A small masked image model, trained from scratch.
Training: soap at rate 0.0018, 9700 steps, batches of 256.
Data: trained on simulated fluorescence microscopy of cells, 195000 training examples, 12.7 epochs.
Rows from block 2 of the encoder of a small masked image model, named by matrix and row number. Rows with one number within an expert belong to one neuron, the router's apart. Each number is 500 + 50 x the weight over its row's rms, rounded and kept within 0 to 999. All counts start at 0. Numbers have three digits each.
Before each expert's rows are labels from the 100 images, of 14848, where the router gives the expert most weight on average: "responds to" is what is common among them. Only what is clearly more common there than usual is listed. The data: simulated fluorescence microscopy of cells.
# router: router (encoder.blocks.2.mlp.router.weight, 16x192, trained with AdamW), inputs 0-95
# up: expert up (encoder.blocks.2.mlp.up, 16x96x192), inputs 0-95
# down: expert down (encoder.blocks.2.mlp.down, 16x192x96, transposed), outputs 0-95

# expert 15
responds to: crowded; cells: ten or more; out of focus; green stain
router.15:508475416487469603479473451440501459519494608464506479483537540456469479494571568527576533562551482599509420529487515575483474541433486514510472489466517537452471522480548607475526479428510433441515531454466524546608568459490461577476570440540479527445622519554488503472488643639487512470
up.0:483502497476423426565468502506505504448450443473474510553564438580531464503453574513447467536564564550481479467569490503471554530499470429474551488530638467474485488495469566399521539552419513532447405514511503459547625547475551484564485469466512597551533419430493574470405445560492512537
down.0:583460588542591511486535577385573584566479512614489507490489553458508518511474451457535541439479524547611393556487553619482458488568469466513509479498503465466495514502485555536510522459484474486472471492461484485449527516477541527556553501529481487484479524581534548544474544425617467455
up.1:496417539400469494509453484495459439364597423381522509515519428451541490501448568558485555588443529480503469526447547481510480494446523460493555480519534555520508526551540458488458447481404431513429493497424623483531454507470472507495490580434557456591414505534462441486613503460432429559
down.1:470553398469441357489490511465496458516523504540573504522518501556474476489595549445491500533519433471579510459471512480464428558447468489594456486503478372485558603532448499357556418440545483524528457558489515557528512434523510497597447468476519492539407474542459449547480514520500473528
up.2:399546541528394465549474459461469438442441503499500543520541507528544494480464565580502544494494593516499531589461563469470494486552568459522588505561448539460536528412499540449482344504536490403483481472501521506471498544395469517407548528520395536464510488420429560578523529453555440447
down.2:414505498455551549479489565600534466554541453533560531477477554520485511568495501447538489550535553535481556503442411474581574526517579491464546563570434420563470498472504537486534535523468543574491433552482499458617474505401450516459538423495418404612500513518501463477549486562503539518
up.3:529457510535510526457408520497473456476468601487598459482578382550453523510521379414486432482467532478543491441528524501496468495532467513434542476550535578536484555576457516505474472542542584526515483522484435434431533506441432519494428442448537531493534439493493419467465463513530479437
down.3:498497485425491459473488569494442465433532578532523517409448520490485630440577479445497478547406500497429505394520535495532602433495537427561449486427516535563455483451476531460505506454372466480438499437446536519463527545524576540437455487558561443454504437493517632615475536534502482457
up.4:481498458515551481442515512567550521477511554516432555482503490564553518481499501433476485540430447480461463499365530559450402434408551490443397550427545569390464494531498470534500432534476467498493454398474503471408442471514411427560475503475476557447430497497538516470445525499557554644
down.4:558533373577423533523534499509540560506404477579487506524528387449578509560529490530590447460572515422536517508457529622491510539525597500544536531444416489500563521466533504502411469447482547448465469542520524566475532529502511419547432501468625518537415493485434411497535554499497578540
up.5:543446615542414560511519516511511486593498594541491471542558589536445469572565485502479526419530511462508547517598582448416493491468542424493575558555578558507491508436503565453518551505430541471590498577548444479550557550496504527485614530602569547478506486532549546542563407490540504576
down.5:457561428565539479468536546504497463525494536433611415471530464493496459496579570469471522494468528529556523493483391557586453506544381519458460490598511415448438446472416414509518541483479474489465540464564502508508530470504530451549478404556507535519560506557575478557415485489548551528
up.6:543589436536506521470540549503508376590491439521458583495463530458543464478486493437539525431574539491430522549457417471531456477551395525612453421492548494492517481529523518498549494534485495517496468535509473462512536489470629487485519504444536503482497519388500494563415449537569477469
down.6:559480447502555537481577515438476485440553559514500445507498514662593498475497409568438501536513494450443437574515449458484515483523528583417544488531594453538482475442576596574538468461458557558526423463565488503508450595568477459533504408475525543545392440440610553410471534436490501500
up.7:470419538472478505459548520522580487510480503478602503397517519450437470469420418387388490484524554463483504512516464512491508509510509418600595470584558546520532477534573597546506547513446521514431516576538455578627565593412505530508458520522525488566515523506422487479486494511493531492
down.7:466545491497555537470520449525593531458467513523559516586497495533548501415442457456494517541563512395459495571542473400582459438514528486586492521513519418453524432532490456590537501560478463551531493553538496580506467432477498516482499506453411508557555554469544470568488537466357552480
up.8:491564485521490527514501494495514450419489430497552474527453494571470456521449504515576490504381537458487468508463506496430551468594495583545468534494423496518363498476612523450580548486521582463480557483508502500521434512443452516583557503444516608610527521471483407511553494512486530485
down.8:451567538525408549496505442489507526485395520502531517482470541441499501464509562598479418525401517518533535562573502452460505357565456396578444524577546471523469495530487623448512553515493514467537478590497504461461568425411517491453470456528541385534493447458519518460511557482445598523
up.9:506442546530478549538498519462493563425444426465443509524578498542379543395512427537562546535524504502493501492556490455487430501514475551510476438540509406555485535489535501468492576498456662465484615553505478503567524544453493572444550401544506476524570547491544423622496470516507486440
down.9:426466446459577512568429459457535458593508496496475468480517452534551525503571495656530496434476466610504575432453598485420445419476554450439518495567560536515443506453488440484544504475500484541444509471568554488490444565534530476560497503420527510378484521514421508485414424480524488409
up.10:367433483470425442449516488467506537425457524444480614502561481480544425514515472518506488526380434482468436476453532595400494436439546514482478580459388545508441521504532481517489493506453445565464501456433539567475523552460405498448497494490425519486510464459558433552616591500552545476
down.10:549572467414450526399478530559490468483442489555415519490494567561463598430524424422429557488455439479450513545563477424489467488463470524489529527466535513511595489411434468494505491546514593469541477484550483519413351551467541471511502489557507482613430509541416538556461460481537551498
up.11:371384508458573530503490461550521491521459515453541482400455549452490462584457447482462514521592629479487534579474564519519596533596542392459494527513498544485448563447497550511470620478497549457461441501476528537563503439501518570424562425502450449521597562464498458459526458530550428487
down.11:503520562515510488457501483588470579614457560545530571582486552541483413519524539498490464488529561431475501452401584489475452443510487473551426540459517499533545516556480567442409470507565582487456490518510470497565484482527526544411476501451507521496603529524443422567464502507544515607
up.12:452445520520537541543557556507491421553576563532620618486481485566538517552475506529449554504570556529503571542549540403459497451386525491513547550493511491576442523533490472518537535526444502401452478506470505433563537514586506461556565441581507517429561482516507560494531532435496510583
down.12:534496516538567553508526465524573441448480574480497416575499491454508442441462563526525482477470524458608513475503440534457490549555482442503507619466547586558501414468521477461522425462521531475503524566550492494474506511541469655545478547437440517534565494578370439488426485488508500416
up.13:512409452501496528496556456574605501499552556480480472556473516498546476526372452486499498443547544426533521502410379563504480524437510426523493536504497427473526476515469505474594577439486545476509562508481476418632491490515358539524415471518464459510464459496455460615464534453541432451
down.13:524443496414505502542395440579549475406436442536424543563448536537429513483322536547425601551460505552495488525510443453563510447505495541492505481527524532429528591577457494466501479446508486480535557529469619555467586502515465430404491511444464484498478517549495511496578530669414492506
up.14:432398460507456405462564466606542453531426522487514578519504475501553542472576500450529490476519457479481490545526504536428470517535559437541463456548531530566501500588505485501496489575475521416449378396483453446499464496478516475479521490467486538489497511498576439539516429504608585486
down.14:472535478480542524435443565488455578434472579514477561423432533466520605521497563518470533514501516610471487537445489468529558435525463483493553591378550478555444443503487425496425502508483501465475452407436495546470473461597448437466463530535419463549488459561571593537594452607431472456
up.15:441419559566513476433520554489541533520556587549527504574560478597512478519497501433468412514441513519521489497612424563374562503424495471488573470558451475462489501478459575554466570497496461547542490458431495500517521609441469488526472546439491582468478462510499525420503526551527513412
down.15:502474453465558432520496524564537515491481464511472468425533433494424529414466439457469564406467404509450442556476456534534468479440596573495472503443507498538429449534596496582496475428484560524429514464553455575480554524480524451443548445509530560504579531502557550569388494473408528488

# expert 4
responds to: few cells; cells: one or two; dim; magenta stain
router.4:554452485553493613488462507579517550552476459506608482521523474456584474475474475523491508527508458484522558447517575521433491497537458421526580470590478505519592440473510488486541524532494474562409510474479465526436498506474565562533407528538657506452558429507505527563471404549598457523
up.0:446508463499461539418502515483580456468520482414425528512440578504511527486553586472453622593488507553504558506437449540481476533475511402463477472384558456439483535466579499489468571437511571494573572497503539508504487470483460540521513535559508521443576467440520569510551565500491506441
down.0:458464410476538468552510523490408599464539483532476492467505487459434484502464446520469399556471487549550506501469457483538481571519451549551418503444465554388538497424544437471523477437454549594509520501481544480462497470520499573408519540532453514461551527502608437535517558528450450497
up.1:400538475516475475392544411611517495508480491505601563515459502496428442389464529513488453449484488452474400546590526492525543584574489462522527549455467531498499606604536499577563373498472477459517438596524437526489554568448468547439546529487522498642529439509575521505472526513413493462
down.1:544436491444480513457475433465498504466543460532401444420492489522419478529476565550509410489489556502564548446488408567491469400424554511560445481506514513497481489502453515532418607567497575485490507486511534475460524465519527505465516550576504549504554479566486598464441600519399524580
up.2:475458498373457507530445506460501464442503478439476566534534548497445463519515536452427543515402489432404481468513532497544481492554546512493480532531526471422497577552455507519536476489423485446608621432494544451505512535514422572451497496427489451428533485485619500525450520479455567438
down.2:495531528527448509445612468373570482496446588460557524502499465439498502483483466455541494483526560585574524492518473543591476538497564451456419451498486487536462532504426494543513483402417480544483452546504555481541484513520499441497523418541472479649540549503496518458444536416467485405
up.3:511621507489523436546497526437524438457535579544397469513499556616501434460457508409517489386578479515577479449482509433556500436473527464503473564541500562453446518538455481548430481483483454541569447497449553489499527497559588440550540515535492565504527595524567531508437518456487507417
down.3:512511613407561590447534514461430433466467590457515464477473491571506591468502570472510410488439466477477519529517508435400491541458523527442580515438532442396566510536480458436485554503453478454533551524531500569535431476554532501536508542559496477523495503471509514495547521478449496476
up.4:454517544464487568599518507531511506474604639496413516524579619440490590546514566472502416447522533425440510559485494502443408559539566484497478492489440543455424468589449497537404515420517449520529525551543535498451493511519496502477552446471450484479546416506418580475406469499488484377
down.4:444431618477593543440448437436484492485497522542584521491529545502488492480471452517433475526580521606425455457479472435442468434462490474589642546365490552567546543508534449523505570490458404551576488569429562559488533465488494489488540507432415522592603518574675515521481532479469491569
up.5:496445608484516428576521448543499556541555415495624544488472489552489533571483488500476473490499538443507462512500428518458533495523552539499399433570503479504426486455423564513561483441455598555423507477511488468514602592500559473525454467591507457367519449451492541601528450525529448543
down.5:507508426561503425512393458564495437494430456541488423479495458468483482394391542530583463507519525648513540515421464460522465503536464495561459476461518541507537536494479543537468503496552546581473445466491552381526493436508491523580491476552469548584506468523455545551534477425557467538
up.6:482546483438507536580380488456461440462501509542537559437603505498419449580507443437483474508498494471462462499470571527467504511489475460555396534518472518465492428432540564462589576407526483477561484580514482552513478475588570518518528529441474496546494481495467473502437509564497462435
down.6:479498505543411501525490569503452488529451488425482562483607607475464614508540440473538392517509511539480534506463479506481458437410448538538517507565480483584503525508484443501489456392489482449527487551532566400559467524458504531415476471467470491547540535573510507468566498485487512490
up.7:527492488562501534445479505548466463556394464460456510371524484519592458493523441587481452450530555466518572563497481424472518497561456466593506465486508533563445422444510496526533510515480546466491489422533517495502490505501497529404450506523436565485541573414517558537545520455456485572
down.7:475495546475469563517559404522605393463553536432479457460512498565557459593480430590552500450473525559489399505495517568500491418557528518455577367482464468504491533595424502534579451520453463490563561513555421481511500486401455566458483411447425534513379519489460450536458511465420529543
up.8:434479431496485521499496442525496496579442484460607499443427427465523420455516557440524533563580583506516599440384467550497502607557524412486417458595575509472490536480535546475466445463452536564576522472557540490484473466441408523453552501528542580507589544482520509493504571549547563486
down.8:604453524566452628427543454526507506389472482531537522503570503417455479486521571518536499517546506477475516488577551530443537412451497562486453469454440425493430488493548477510566387559479476471501538475512487546497549554496497545527485507623440471488452523565554535530517449521399540413
up.9:392443554481535503512532518438485444465462491628445514507455458445442502492464525405481545542519607510481496468525473559508536559539435538520344482437496475496487388479487610481480575544569462552419474439418467435528528510525460440487527535519464496489442495612479530453506493456501488539
down.9:585474416445483532452513470573413436570519556585414576577531466547459546476584440544553492409542547509518487521404536577583495476449489486479621438449436468439445467576548516489574557602456489538457577486519581488540546562542457492493435423524575582469426508502474519555558546559494446464
up.10:535408504406490567441514577370556460561557468493430556477434494429488492471626444458486540504524464485553411489497533503451526486472517437433591519477429448512571484431525445471496461466506551450485492563451462530430552508448499438508463448454465491498560576517488554478566533494505471597
down.10:429495432419474493526512564502437502506571463548541635600514538490510443465596449459508552491514430561514572538465419537534553499500486487447498470507498580442435495546582438541446532538518442497448517471422545465508492482565543485466565488521569513482586402531467527522540463499571452485
up.11:538445505451488544441475544459573491403494553547491515440462452471525516528434450497529568430471469547484421531471490504428569498461517467433498531529493644439478507511468475474477583525538498477524508391562435495513556457499449514571470529435491538472508549516527475533479559488673430529
down.11:472479528471539486481557467446470430601530551478479496576502500479523564444501565461496536509534522454428489481602516449516424522600546482504548576521564529506479532454489498483517534470522538578418494528418421605487494467628495484565556505480463556432507494477384509448442567508570501525
up.12:412434481529587531461452458490508609581551455530515553526474498547509526534470534583471406484428562513534539479466497470541540451538530533528494460472530581472474550450482574468477492513557571486432548447475424479567471566538494546510409531580491563412501502456468440468523558467495537573
down.12:546571407502441435580470537549553477463394516540424526536422492561553528457535448542475465468494586443488398440437485484440447482463488505419527413512419492480516483508472442606562505459494563496478527553537539443500475598473530504517620480499521502571519617536476503452526495467514584470
up.13:540504530477504484473388500669602431494514553537491483504486503507541548462441521514439494492474498422417459608499526566560419491565548570488427484493542484483422465547551550482468521539461505441523480540443508467572496525498468434456507449526546514514548514549539472487540588433439508390
down.13:482499544509461437519492455440510471475516485443512458431565512455542469487510453357491502521530526531467537418461535466474584454352586508496510468494607448516479512481474492496424451520471478368427490511527504559550618552523570425455557573489401456561527479641426481481479582554469547536
up.14:507559502532431474467512539509438509475376442496535491496541459572549547447515497449509574464547426547539498455360505410581389577526487586459461513544507548477505509573511472458480471456459430447540487484576556498463474476468531483452562480518505456473441420514505560505466449385522624475
down.14:478480524519407474471534503498587561533498462597490538477543515522538440406550518559462474496479481519584442456522556448389475528631509508587597540539609528448507425572524489511523461498523501569500430477381487505517486502534458603546576513461452437462523443525571488582423473521550479435
up.15:482505466460509440411582537414470480525577428503446538481497536571510504552498462563410503592557518495545552411516527559577475573517453435490459482500490467500464540441506544502431462496432562457571382433477505417578498434525508450423503488491514499484593441492559472499482494470531431520
down.15:575496523405592497473515589470574480493422393516451500556560447562522494458387572571431497565554489569472595462505549482523457520478531452481571541519443473541455436417509476482490504537535478419500534542461534440595424577533450540529507513432541584507520486523481498476636479484507494511

# expert 0
responds to: crowded; cells: ten or more; dim; out of focus
router.0:510535489467444499565494544521558506499437586610493510555573624482507460450507512541511480455462466560499537544565429537506536525534517433455525592445493526437485377460527498413495583577448590423477513517413458509461510523532559465517486489522453482552547450439564582561487491420591424495
up.0:497536496499416528503422479455568459493501538527498557487382503471445508531553506488514466446488511448459514531520505424538431408504489541430496549437456564509458505583555531544477462484436522496527507525404561459388527484440510565524513530505427498562558477506441503484498576632475479557
down.0:525566409511528462414486557542483461395574442531549430511551483517532408504429491511545532440507494520500331506516438533568519553511457670497490520422537498531542468457505428509533518496443488554474482505480479577538467527532483488489467560482399541518482469506569524503468510535498489468
up.1:585546495453425457534469547530572487469489458481602530382527520552474548574598563527443549419537486482485581494460522434502491507601541493473529464540482437411536527510574522591521416526362558493447547468503584572435471514497459439479483549462500439480482539520438527472546533493463514522
down.1:634435491548477529548463524492550571482481564582540565475498613545475453524543557512471497480494468484445435526474586463516511465544546577506503484439465587496487453532500452531505503463560449489515538524597470505566506432537537468373519551453504488490513531435483466499457465461465524501
up.2:496594370488498497469454530535573499454514484417432464589384425537527497486463531560541510525496490601572528460446492481548475487545437486436538484515474446435471491589481518494514403489452469510518483424442617507524504603527511562545456452564479494554391490530520506454444535459536419632
down.2:494455466475485472470531490398552485523498489490548441532528490416436530486571606599519461469462440397504588488449490531604512597472462435511514430565470483486525549469517557383422497487473551547541403451473549537514505505587463537484473581529489415515492431502498369440533568462479482555
up.3:545417494539516419431541505529452465426532463538433514550516507567485545567550467510405477489513521504512527459509494529581531498410498453547436410513539524462458477453571537441480581542519473451454486489586524482512573527516491524483451503517493489528418542416504503547439535528481516427
down.3:502550499498545517540543419514578485596381510434467456518541601477471447533442444506509543551505508509481545553556572596479523530505401485463488444582433538531504523443476527534487459525531482407497570492468403489469559547518450518573501405481501495492583405538469562522524505489447550495
up.4:465577448414452487544545524469416497489542563442520626527524642509400471478545468456530517538420506492545519437493440461488498527547563528504512443582466517475409513514486451536556481489528590520505458541522525478512526504558543466499544467522457470495499509518567561539433503613527556462
down.4:463533537472435484505429537487469539500484575612486418458561517534540401490451561536443439459478373462484433515564484599553475537500554543521454496453436526528480479508522441522467421486503494487510520570530581474421509538499433546567411494442493512532495498472547502489546469414530530430
up.5:500540557514469493465574458581436525563435558560539586441579566435470464569546511488530462418459456363500534439526503485480510511491445395471466534535442564534432475463551556459481509506472484514540484424562503494454481513518502491465458435460452427530480467572533568421412424416492527543
down.5:499438413527544484496578442526512516538533488427431395513562450565481504554543426450468458510509444494550549494478490587541538580441455537585542448534562557465583487571488547521469483450472549502542544499524388487599479562612496467560529490507468454616496418506548444507529525455487512476
up.6:544541505572488523459528532455461491440541446513536534410533440455426553453570487477502513519475576489493597466462481496480514596542446541451387416454593458403449619411409483474574485500537500453508489464391544536449456518607446443410472499472518609593525471493476515452446454467513430534
down.6:507542575557601443479490483420425467465567567516482439495490575498482502486492460453483457475570486437454521515520432503545522487578530520509491439391531481506502449487494525507542504435505469458469579526527464471580599471502610550457509485575490386468474510517500524537560529522434558532
up.7:436474516463428451488587509533447508496433523493472524466503463496499489516454447440501505523405530420509570434499549507358470564390507502477495492494523457461472587453466476498502499528542501470469498545525447435397545459565591454460586429515570488469562442520519421490544508545523607415
down.7:516380475475476512560458437505523557512482508453387563537583557513549412539511365581507554541460494421490582540489519498436536464490517509530430517458537514542514483432470529529489507452500530465461523440501549453567456438441428464551549420537475591423530424501562521580445483528534424514
up.8:477418479544544457541460513537605508461475456506415361447519507559434462586492465530478445583453506487465491527511536495493438585511503537507428394462531434514378560391513551506511471518487600509501483450577521526480412569611503481611454420497506464584433475483583517561546494459499519456
down.8:486598567483490483469531543479543506564447482494502507566495445478531544504531558416504508445590520553485532546488478440543514461442526399544513434483490448536502545474484463455551432502514439501577505582542525586516569468552405556462586472510611481483410572545499439468507550443396510576
up.9:515562496522528519533481469532577475526499442482471417500562507528512460474520484482623418575465450542481440462480532470529431549455467538526460429480541457497451540586446506491509504460419561546610464492505477516570492554507443455469441486427548533382540433489573495531435444427559480675
down.9:467434520487521487515464486456502551460520589517556518576496466485453523526397555461491472493557462443436531471526502543533504524573488442565503444448496523580464533490540479512466426508551519468535562479452520455540467484630515502524460543418531489450397520503431467501413517431388533559
up.10:497493565509414552591517478508470459437480538437473414512490485529438505448458430513494514459590537557436495487494498415545401515578596481485431502450593602461586458533494498568512432492551534585419518491512573507553535446396462550395479453485473499463566452438617566457499476454409455476
down.10:526517517432567400506562478498580528503410492483521470438505473444453558473525470415493556403541478501461509496620499492527527510529541575602472624506557502501421433514505549586490614452490549426494581435506413459422508615533482445418552548518437530464456537567495529496461527431434491525
up.11:602502449543555413502567525446496498475454508502418448486389466507449510450464504446466492607565501474638492493441584550488481437461490521480519559471536430478557469596505626550431525523422529456503577465519496483501558422476572454440550450467405484475477432400456529493486506519459564440
down.11:419515507460410561568566611442493489549456490430522419466506508492440592441532493437553540564445477565488555483550522536560530529444349551443545500524423427483550452507439482405533502577504436543501591462453527457482484544465444436498397514482508462520460525504482572448466582444502504483
up.12:477475504434481460554451516514479551403497459454455516482507486523577512527542541548475587470511443617461493514558493534488442409481548583434521487427496505511454479489423515521584408492430565479471414469491526494443459490494509464542467493560570496447459394500485450493480488475545544535
down.12:546440540484456536406469397482590443478468491474555486611470438463531526500480531410454517542519489534548434588508446581506499561398463469527482572477625394494510458524496552512465465525447543527607553544468505516428526458457504455571505489480469492533447449576462483499594461536480436473
up.13:453525509447488474521455503488503446480568361579394590464452508530501447482461527535480488540472485478554496464572396521555488383439497547483489505409491506496525498480541545489475426542389508541433450469455459502421514570574451434519515567520490440525450433528488507443598451499422500459
down.13:514494369368489533553456497417486571481470516465489402473528551494500531498418545400576459500451491574417438446449530532556502529433553621484558488452530442544546502516451562364463505523413462567479454525544487584445546558520477486562487610511521509499503420579503572487497519512494562496
up.14:479467397444507515504558442500436458460578589539444529576526480548550434478515482579437494443528456526501579427589473478601457467478552542558531497517475508439549440466448587596518449517467486547525425498490506554510469544465449433543425534532655458597439552571504472519470460450526470491
down.14:572558584553535487373498482519525482512512471431596507483518559487492478542384503462471529545503518474458439578597496448464481460457557475434540510473483530599435494498490436570486427435497478480579387572546519505485516561432517477474561466582462551570497472522465588516486488524509480519
up.15:483533582419445483512540453505416500524447386501387553472479523487539540483393537504488558487489443476544517461497559433478416507513447432354457558446489551503499599444561573562582514524574498573540498540493500550410489501555475506412473445546465420539512416471454496493543419438557424464
down.15:530537582522381513524574446544388541546455420473535502503552478470498482473477519496528498421557535485437373550490485420425486479549495606452562443508552494452454457517437462489483521327508471454562359508531451496476541488569513520477563457538541511542482464545533496547490489437436559449

# expert 7
responds to: crowded; cells: ten or more; fragmented nuclei; magenta stain
router.7:516441512530562480541521457423527458519494582451486552555530604656496521581497525589559357455492576496523483559508476454440473524432582507543502410529496474475465465458476489433387423515425593472501494521445541548498471542508475632555527463526467447655481618517520470523457645489417538514
up.0:465504552469428533425443476460556504565545563520510400519411490447509556568566571428565527628592569522607548471548446426472585532584494487507489456540523495468395500573464557428439583520493477464578460394520567450467550397507490483533471550466510544506453586501451532412460556418515530436
down.0:513528505404386480496428465463520573426519548541411499559476482533477579524483509496557476451424437489446488510463528548427605496431562523514471493519426514481510524434511520552491452461582528546452486527495509531582607520496465434538382528514520559461535503452527468533430565600532587457
up.1:574527483564523396553520584446442563556479428617561538483614490548556453515468546520470543428468477456566511440418467509452548516520523533434566604530488545537530489590493550623425539457504473554488588566459507519488454520456524477500529563479556479558464529517527605523437431563468481473
down.1:472509535514491567426442425489539473559494527528458563451482573438444505579493390456455485516522514482477416525514396525490517400612513484429578526417651437538439418474447516489407491533451457472488453460536430572553458482562489446457545480498517436387481463530536539506475478485407602445
up.2:511572476524504436529516517518544551448477542440471539435457545620466546499419559523512465505507546472454574491597472466478485435530527464511516546419438505567384518483514534493425419516573446540571513421480462553469510476509470561394543518420568508470500464531529572479498495539524420482
down.2:538578443545471541528436507470553550527554533512533523535538474518500508418484500518515434421383550468511459537506555622409560399546652491537601517440492496520556479468500476494541448462469525408478533482449500459464499515519518489456579536501540508634504479531467492522418476516537490561
up.3:545420500452521565542535531626578432459486523508509515412519595524419487545512476509414520505534383405526470418477490461491408496426523582467398531547585550549454540517614544592525652487553459512530447505496499592559521547557465458545445500561566521577477443443488492455416494416607466533
down.3:475560527475527560532471571423526449567447462514439484578484569463499476503591529497603384493533528554441488399485459499466493481462494431550491519461504559550515518502475485518488495461400525467632557557515402481478555463474529496560516488520543460519460607494461457533517500477444514513
up.4:448485467513555449465561488603470508523534511564613464437402622394485563487552577465423567509529537417431441443412479531517491554536450435519399386523565532497474547468516579556468551477568405542522507566489507465496441472460518519469552489500376487552544549477526463593546489494523620531
down.4:562542568462489505444511495575477454403508551457488575500517497525523500571479440491501434548430514491500439440508435484574506571488558517556434589509454481474382533500497455508637454508571494422579468534418424444494450434438482522537512475629535457484441452437571463544459490619473484589
up.5:458473537442466470446557463563475571482522455506550518489457419425511620524489476480369530426599493524518554538456447561534617506546467569554522568511462458474573524496528489498463450476460522538500474578531479441475475451414506427537469462449427524609570539476439444497500524588490533557
down.5:501460494550511507502396569533479442552447465512544505491498469436477508542493570515470483453567513473498504478508514463443392521512534480524545563521464466440502503452481531539463495453530485491528564474388440469542510495519502442449505461561478445552506555605524530521419443470544473571
up.6:571446569502463534437621477385495575610528481558528504510533497538519524484537486476549438553468402479514527503488521486442513515485579441545463497373494384420508521496481528410515501510448523542442543491478485435420488584531539481432563496578433550418468456396492415507606479486461470495
down.6:457533445558555499487424534493468494486617516531410460554480578469558515514531434479484531466539472440537516522406500572488462452465583442473503433519474545541554487520453547387521581460471417545418484584426523515545533447553422510582469549524455495431553533526519452436567495560516486516
up.7:495464472526432489452544559542476511549506529577403488602521465565586545514461505564555481577557544420457530465556472459512413438569548558620424482507468543597559560395537521532603504532510518497486517570497537517536457503464549510526470509460588530536548568487445469513511635476564528474
down.7:471543537488450436509586470531465466559519478507502454477393532391478442450473585592577416479492611464489465467505576473449559480572447569454508550561546523550536531515517562591614463459477534571509440544545472505438464546404530534539521490502503508501497493525536468507408501451546567585
up.8:446550610527424449601508485545491575511520457459464512544444532432529496519454575477471532597440446464473508480478479467553540455551514449494547555433424452558492425525476630474493515472477441423515481491470475586498476538507459440527480601446515556535469461433506537508537400488432540455
down.8:494471458486437538518409533386446411550473527489499470561507461532414534573498472517377481614463493428504566460555481539560443528478488475500597529567582570496610527464537454494547553498481485526498553479521438537427453529513462507515563432476509396515547463466426450449441432490572440580
up.9:492533539467457569563476331575509472524525457572422483369406513497491415529550491465498518492546477441543547454577471588430515555467511495530518526465590463513509468512475472563495574509457438547384425469602430530451619493609484553510469524528531498511470539445487573474490476516481536490
down.9:531526470568376492433392414495496526426544484506530573460443550570454534514533505482459449435382509502407462533479501584460569502549562493485572547547522466478569453543456487506454486444502530518457508445453496446501555569523502553435603401480550492529575546531453437524408566515428512456
up.10:555544514509521633488548455504476500450471462504517482497467516491526439507501445531556471517523500557597466372504462512538446601575487534440594505555496503658615440485476549413529481488467555488554485532514664447558523444585485598463497440488455448468516557599523574438531516465508456568
down.10:459441515441568511481457538563487511520493506469494510607494530475542541527526409494471535514476503484462508448461437473502531579533355571503490405493540445455558440567466402518450525579450486492558560493510430547557468434487543436464513511563450543497597505491479465517548390567425384490
up.11:539520475533433562467414496505476528505442514473469460477506494472478479540537505559506522543497430505448512534534566505528520512519569601481553491474565491432539466603412532556523513492427486512580613523440495402524548596454483479495528490505532528454552512557511510430484562532428496449
down.11:617457529572548452458552440440561436461486525500575385437464518571499543492454512490458523441449411441443545469444503549458510487464441459454582592511513428509486550551492525432579513479506480510420428610609467481541498540431512485436532425484451473568522468512527499501565578436429464552
up.12:473489506553604501458532543556444557528598458475506537533483502508518569440509518372438507511491414527423625494525534453451503483586536428467445523437487470568463534449426575493456502531542452490482469443493530494484548522447550564499486492516529475535471629494554449519610482468420484513
down.12:483498472484459437505477329553542472399595511425576571414499458516551546477447546509481562488495471466474416502466384479518514405540566395488589508527492509458510549502489513484517515501548459454467522551537615492558534581510489494391469566480515477539495451588502539529485542495597557457
up.13:505550461442507431530468441518450550504481534563547562472486520580615457464449491476583497473439502568436543565420541500551497514511496477574519496426407535482402513482487379459583505516547520571442464575564545482449551493480390475544489469585473530482495442415497456547456490508465532447
down.13:461476482413469509531524501526528492433528521404478392501479446516554497391507508498480495494451476451481578685502499546503503484498513517477490508526390484471540590534486523468470483491595441411525503496512472422477429549492525469401498495491583491560398605519613564478510545570567482508
up.14:437495457468506518485486515474481502577532462499532512514496501532572507565543524477579520559403502511492523561565574442466491554420486446359570521518560486536498499495506532491553596478445556455524548556505511478540491476564491507441512537482507438437541583460476409587528444491475482541
down.14:576463486568571424407533482401462522508450533561540541493419514522487594483573502466529528527530469533435571538555484535486513488518577433406541400542507545470533521491407415448373490461527504455526546601534463532474499607467537628498516482519428453542437452481546458491556519463531534556
up.15:467491441537491551396473483445470465510483401530511421485529507569429540525515487448419467430502489496558558520550613494553498566448570503478521528397465474492540510359487532449535502501494432454438552572525525602517488482545528496495429471379494495553520400568499444550563545527538482595
down.15:505483544464617481494493538536481513576484585513615451596548494552528366570534469519467473479475459535567555521464492569476635441565608518505420460474505450463486446441485468538479513532505433473467450512549537567631485442460490440553490361535455502544490540528524548420425546532517497514